A small image captioner, trained from scratch.
Model: 28.7M parameters, 32-pixel images, encoder arch poolformer, encoder norm layernorm, encoder activation gelu, encoder num experts 64, encoder patch size [2, 2], encoder depths [2, 4, 4], encoder widths [64, 128, 256], decoder width 384, decoder norm rmsnorm, decoder activation gelu.
Training: muon at rate 0.0018, batches of 192.
Rows from block 7 of the image encoder of a small image captioner, named by matrix and row number. Rows with one number within an expert belong to one neuron, the router's apart. Each number is 500 + 50 x the weight over its row's rms, rounded and kept within 0 to 999. All counts start at 0. Numbers have three digits each.
After each expert's rows are labels from the 100 images, of 14976, where the router gives the expert most weight on average: "peak on" is the class under the peak. Only what is clearly more common there than usual is listed. The data: patchworks of several textures.
# router: router (encoder.blocks.7.mlp.router.weight, 64x256, trained with AdamW), inputs 128-191
# up: expert up (encoder.blocks.7.mlp.up, 64x128x256), inputs 128-191
# down: expert down (encoder.blocks.7.mlp.down, 64x256x128, transposed), outputs 128-191

# expert 30
router.30:519423502556457539597502460553609434471544525534396530455499448590473525546544427443428463404526526478454505516462509541423465543453473476551488428547422441481525558541444547579516586511466498
up.0:472539459431533463498462453451398431502538442435554534544501444464442547503538562380442517483547558417435436503543552500449455553479530407477565461457527522386484500480580529492510506447512506
down.0:599532551455495495444504568542430485618514486526387545469527510471527512464461515481437439513474545406534503519493478383492507489508487498456462422433556473517536464488452506570507506535505408
up.1:498505494549456594472522544476483513448486505481479505508395370603507546480475516464618567449494431437503401508524503474419520520541494604505510445499515440443489469526564454473461579531497494
down.1:475437515513526483514542566536448519454428432419565490576426582514522535472516508597455504489510492539359513512444528427519644490471394473526434460581496495509544493581453566545506524481469509
up.2:525482514476556505494532568533445513492467596549527524539492578444579467492504442501522492533512492489540477490562606504439552494547508519477447500435606539552460432527505460487445402466397521
down.2:493520351477574448419548559478545525546504436457476508407485499479441455559401543566507469467457485532462381543509494502519507561466459542500417509552484527464546504496484562558502531490501533
up.3:467535466516550568472538410557485534488492515531506437487433536465524577386414516501516533497436476484451560494457574525463506422550493500475423536532429546538532452498507493583448481546456541
down.3:499493493553476484398524504546379451587541428500411545475470493458504527524471454496452518506606515405499443496435589550524488529472548549489521402469408490499491499500474500549409395447443557
up.4:584498446561477545594502473483538476454546488435427496540472493594446497427519494440510569452414537539534506579479508487504537469453471479532444446459540471545574474522541537410555603500511503
down.4:484474564446475520486450519410487557435462442526567503485525533474548497524537532465578475431538452556538512493452502482468492470553592456471472526490536460429584412488529523515611517489505476
peak on: triangles

# expert 41
router.41:438578567466405526557590512470509419468512395491455460523490453490496492551497467532436555472527424526413552494505580514506530496488437485566558504485486535495526500549420473540485523523573531
up.0:526508534541498488437481469627484540517509519538622551490498537452479465498514470448423512493420472567494470440550496407538564447545576555480474461530567574478435623484387434530516608535436478
down.0:578415492509579462439413464593480389473396496548504490483505523448417509378464391518404574491545520423499577441562506504441504510519518484486520510521392578515469513506509526610468471531591444
up.1:540474558406489537495482568527493504561543513478406538542578505472560605353525530514501511489491423566486423523425577444576500507538507614413412505532566544594468471534570427528542471467537459
down.1:457513466430506435582561508599590541426577561536451399582472486502505505494513459446591436510506519480572527558484590595571488389449512512523438454491513458535507418557442483415574479533545501
up.2:482480592599578536499585534529450437454455488555464513482481456433523447548515500430549439406528433585493532499531431574521439444538462526496551443458516387527443524569431579633472640527533469
down.2:514587493436542489487528496483507417472481463499477561388526446426468525552548433547486470508490476499521584499441515468478506562560512420455475471503409520523501537514566462453491437413492424
up.3:481542445528471482486530502394478448440481489563522434551415527572532614485541477430427480464570540527474545462512466585375469520568494484475475463468505482456517460523603428442515504575513483
down.3:506439531437604502474464457546522528533458512473526441430499435472483426469545510516470494476433466534595496579544387513539448509546554462511454442558409410532477454521443463481481463563512575
up.4:460482603438463495512525517523458488458488517491536582401498490516443550490491428532550528490571517568486430557484512430486604519484568448556437499536490573518512513493420424526509451565504595
down.4:528502419595542533545535503535437512416503500501525403531485569525565489530539503415460469509520559493470439498565392446526506480586472476446502438534444531411520496489582558528661526482467430
peak on: zigzag

# expert 38
router.38:548516485494507552433445537490465601567517476554419506548559604496526470456408497446579493513556532564501501482590459419493527471483577516520561581468492507543471514491555555478505550529416535
up.0:493503377550513519543465455485497442430510528515533589521500511466487446441450452529494531607462550502472489559572471514575582433476554550572528546554554476576453476484467488483521422406449485
down.0:561554541536483438458565474507517562470479524503566463479515478581386566457504497525521476459517517436545529562487448500570563518477372461562493545516555525423530453504547425521469552492512495
up.1:522575397481539502571520541512552507448537453528565569537464537433562481496421483597472425473523554446573570505502398492482533518534568538572493499504517442486435563412499445601520481503534390
down.1:393546498435440476567500498567536555478450549487451522513539586473523545593611468579522509547480477497605557438523513499561460524503505446580526460541472552425562434630513496528516550437498480
up.2:501427416506491419607543470605466482505526478524462524443482466518505464481547511429458462506440521524481588539436440549533517476573419450485391509504543517534555573506516418534453561496467524
down.2:481613420515545541501546397497581509453434555572461526436425531394550423550495489470533477521550513424500529522579523462477442559520462531575517537554475539452495473505487481472483484428539542
up.3:454439513580463562489422544490559497571531532420534531520401532507523578586460423475507462477421504529451532516549464559495512487399397414474503535538515494557491494571423587495492436504526513
down.3:490627534460474455472517502558502510486443551553533484492567423479476435434471529578424533536457501440664488535449583468587442496568490521542474448505568572565492449530534439534488499417527525
up.4:543487496448464520446555520501447574493503509461496451483457613559529534562537516473530453531475482509490440594494432500492525573544494481466522574511485485513583460470517490536463471473565507
down.4:524524527506520468502472449462551426539395465542518531484592448488501497487498484543583471532561577492509555538487533456530509495511507402545537458516549473512467550477589571544492453470565548
peak on: dotted

# expert 10
router.10:428532546485441480475553525501533490445514493485480478434483513552519511517485485469420409458465482487472549460448504518445549550450496517553540504523459482457594486571393565545572485589540488
up.0:606461412350559445545404509469481490535525540508560545500415453460435524512538547521523528420444528557508464549475530428446455412543566487517514552467470539547479412442437517528474435549517581
down.0:542448567592481496421477484528476448530499486418440421574518429464483521432506455462437522519535510532541472461541492576554479498389387456521478513530425485553459430479497482541544516485556437
up.1:551499397452538588588459507490474563478621488555468510520500549593443512599472460397510499475507420493456529438379475517411496502448503528477465576584478468545479517509553491561460460538513515
down.1:555515537525568449469410491495480539547358497368543600525517547563506449519398557512480473488508515598500423460494507505426471480507532478458542506480562525536438420515531521444468545465557464
up.2:462425501461506544526492469584469577512494538486519615497364512497468520510527522467532466441573547502535526327557435413468534506472557472526530522561548465479472469445552546536461464518447463
down.2:517433545463507474511496521537529512408500504405572549529480526514514555486555535526546583542443519535455466518419512576547500485473500475390463550457526567497533461482573552487525500519455541
up.3:506493557557561510439492496472589494516384566511524493573435439422501513426449498498456489517436451591588413492491460527520520527448499565529569508442434481553519507457553435485484410580534469
down.3:570452517568500405497622538451455443435533445494549486521505486653462446479486495515470460493475519493649500495603473573515510421496491460459482471469497460478602440470520453517595445443565468
up.4:485572524491478444538440489583476547541489541553458485574550587433430480492494473530495514434510578474510516554573468540440463443472552527442541455582498599535473498506482504584569506449448505
down.4:451546534490523546452522550444416466453466502437441447529476469569584579396474531522495445508561591522470464504658519430487511577536504564471495506510536480453528471455585542554548479513549536
peak on: plain

# expert 49
router.49:488530517549418563523528455532476433476607511441519473415578495596575523474542465492410506530455437440461507445539480505551467578518423548540417432538532541460550476610500416484628481527461573
up.0:492509481544458497549469494503504518463410535424492495533484581520498503416584507583499575459459473511571494487561543498501488483574382423560573627449478649611488523384579520510481497492404570
down.0:469573498545536594491463440600458492636542398667540540497431490467577478570528521509558539507515504472574399330453451542462549554462445493570486470514446465516491522520501486515472447438587477
up.1:468490639474429500548401439504515495553544502523443554475531508430491494519521494468555490579564511471594506432538466476560506579500530435460547631467518414515465514435445352432378423472462502
down.1:422474446419466546531515486566360493538434447489464555476514593514459416585490529432448511454505528453503471585555485475471551523476483525520594519556498575431529475527496405536526435454488544
up.2:507507446589576514496424531567524509502587496483480559550460605534456475582458478588598470491451478605427548558499589541475537511431501546487448555539520418473504512486538442479484401514525530
down.2:596467519358491547528596466492574478447503467472515435457549489493540441435549496561504442545461470532365512438426497483594554558519457544482499531486428524467504497462448531544483553462462389
up.3:477491521516539486478570535469393490466368473504481514530449548484544486576432453506566394583528401575488476515504427511447508577479493501509542502386612428433553524539468568460433499564459453
down.3:515512457526519500526463535590555400410485528535554472489511551489531477454460500487473390457483547572444483452537468513431475403465432498502450585508494523560506542503399423494594426457503502
up.4:499489534476583504492504527502526492465539521484495484625425531451436546560451484422410442490559431609556477565370388447523564578534563488491431563485421519509527515535456508509524430446532591
down.4:625548473500425576544479525581533558467531493487561453512516435525479465517530580492521620471478486533535421418537561508529512443442553459446629515472456544497515540478505449481404482518537515
peak on: cloudy

# expert 18
router.18:437444460524437523495539558527540457481520521593375550507483426539480514504600478571504464463503492430503410472457561555452479542415481500491493431505441443473610474568427487527502540507504499
up.0:476432525547501452453478558513545575499493438462495485455474570460429472561422551506521496481672480484542521547438536451453529399554427561492456489561482473461492465548479480507554416545497527
down.0:512559504537472468519414573515514563485529424492511494562571486551433477612471492528606468564571512492514551477440521438451575486539430588427592476522490406551491496536469438455448531546573438
up.1:446519536594448474563470448584496478515516513466435510507514437467508449632519486595451413504457447471528488443516561527504514536486515527468583445487531529394559559606467588415473543522483480
down.1:472418507491457528552482510509523466556506448487468522580499550502551493565550422496481558449472449603534542544538525509572639495446550539550493535459568462486482519459490463552514528415452630
up.2:540523370445550539558549538493508450544446541437526538476543505537486585521525515438403511531562498578464400475540542446476440512562557431476542442581476468496392417465499487533583476460527505
down.2:443528478522517479581403470499417469446536573452429505570456476589444584572530544445434478459486554488528429466468444483462594437476410523408486450555359467490526482427488433492577497546473533
up.3:511526485406501436530528518416488625549467533487535510571509476533458516468513523476449553486489497593471530553612482471421524538548517430539554561376576468558468552552487524622422569544570437
down.3:501459545467441464494380420382473545434503537570470497494448558567570477576494491492458545511453552544596501495423506529466485559486442498479385466491486418499518482517564492498519549580578590
up.4:501516457599429447522417470480507496498490458432557499498453454441532500582504498475441575497571402578528531565451554423377592477502487501541507441420538403557488537598475505524441456578599451
down.4:439480460489486379436428506552500497553519532521400478517519457466537491456566491540464442501564501592465528488468461522507536423465433444507533508434542467499569510534539542525574550452489544
peak on: studded

# expert 16
router.16:450439517493457481485484531492586476446580484451458550416598429520434563438576410473476465416470532511426480526490575526543514510476457487519484467492493560494556511542470465519582586454460546
up.0:464557544422557457532546441507580503599391527513578526433444579435517530423412476547417446552565514498501544459540564503491477501479501512483479453488487535527447492511434487566573571461508562
down.0:417496515472427505460493433441491465520469473536540542479396415534508546465515654543527448508576444536482576427602463539517551509487471433470522580472429366543599506464437554467553403420581497
up.1:537521492370474511559457515474499493474557573512443423491461493478498511632512457535541499644428498476488537543502471491549600435471510577510594544476474458485522523425540525543551500515537494
down.1:598552485439546472434499614473445518612536459436521559531475468530404426442465553434524579488463446427472416519550462532551463497559507539429476422492560542460482473530470583448493545552524464
up.2:579488534425441547494531536594451578495467547496423484502508463522509605494501425397551458535418412540465486467494535564494446429583491477447537453514500538466463513424444562461563525506492526
down.2:543534548574535436443540498461584466464438467438558587594486543586463474437515464505430556439462472457459517496464594474474487547520544512544562513437641418492557532416550492548466566475498462
up.3:499420456496441515565419526497453540443518545541496475498548496404460443507520533556550519469494535542434543431501519538470464581569582572563471495465455451476602527469496643501502532545504382
down.3:471473430551453502424571508527464515462646566480572519484514428487524415476460551471541482545497536480509550478504485490471551534529522563498546507502499468354468431438551607513433561416547464
up.4:488507488478528537493488595429547552552481602439564565532547497417429421527593510458456537532484502524447531460462509505514491437383519553574592464509435560507504499505487539544501491559559494
down.4:539548503487513399559438460487523535479507487437418455566488544497405497575469417550501553591497434643550527385564482517427404467495521459466529489504506557474567540596467522568489478568511417
peak on: diamond

# expert 51
router.51:547472494491447554518473466559530458405576430422471522411510493651562573562541456515438470435581490392486464412446483440484502453466472542451566429448426536460473559598491581529519500533462566
up.0:422525490551431526565535471494520458450518523452470475507522523530421480598468512521487476416461429499514510549524553543566523507457555480528552477460504611566487497553464532416494389415442486
down.0:431526575450435561510554540516491546493500470585557436539466512508550487495529526478520479377357516486512565530482494508477508568516433533502524481558411494555544539463574512489499513468461441
up.1:492529536465546564491509478547490507470544568499512536483477584548488495443523515450578520537498483491562501520465512554516548442477478520516442516571510462441481539559455505458484471583514561
down.1:497487507541511548507508518503519471549490557520528568453476574440482470393535525635456444589523583460529473429490519515466558489507509486440513536495467544607459515432539436509552552491528477
up.2:455510563467549498483556469416398469538458569554446465520473544434459505553493522521457510441465571479507485468616444496547530442564637422501502532444542467547462444488557546468527509458518527
down.2:463487425606552551516475460505505510477458452556589481525544523515531452546667429545522408520542483566490462469465552582486493506448444456586512504496473581441509522594474452488452587511470521
up.3:442478461520438519522532504489506316499541612520465545591524467481559494529477461523547457532504503595475522546514466525478476438564529408501427414512426510505485551507491547484529447474473390
down.3:576532448494531462483457504521612526516460442443457581434518468575549416555500497499482506459417583512461591521428535483523468424538440494532530413540548530436540507481515517508579493600507442
up.4:447546481527590523430504521489451536597510520578447450501453523551442475574476475515515529506536502440504495519527464583446460633457527577451494492570518416488461501482494490488501478463508429
down.4:481494479498452546501561454629510506507532444509461493533530461500408543530471494452562421490438461462577426513450418465568504448534495456490532493489506566487521450497523554525555499418470468
peak on: wood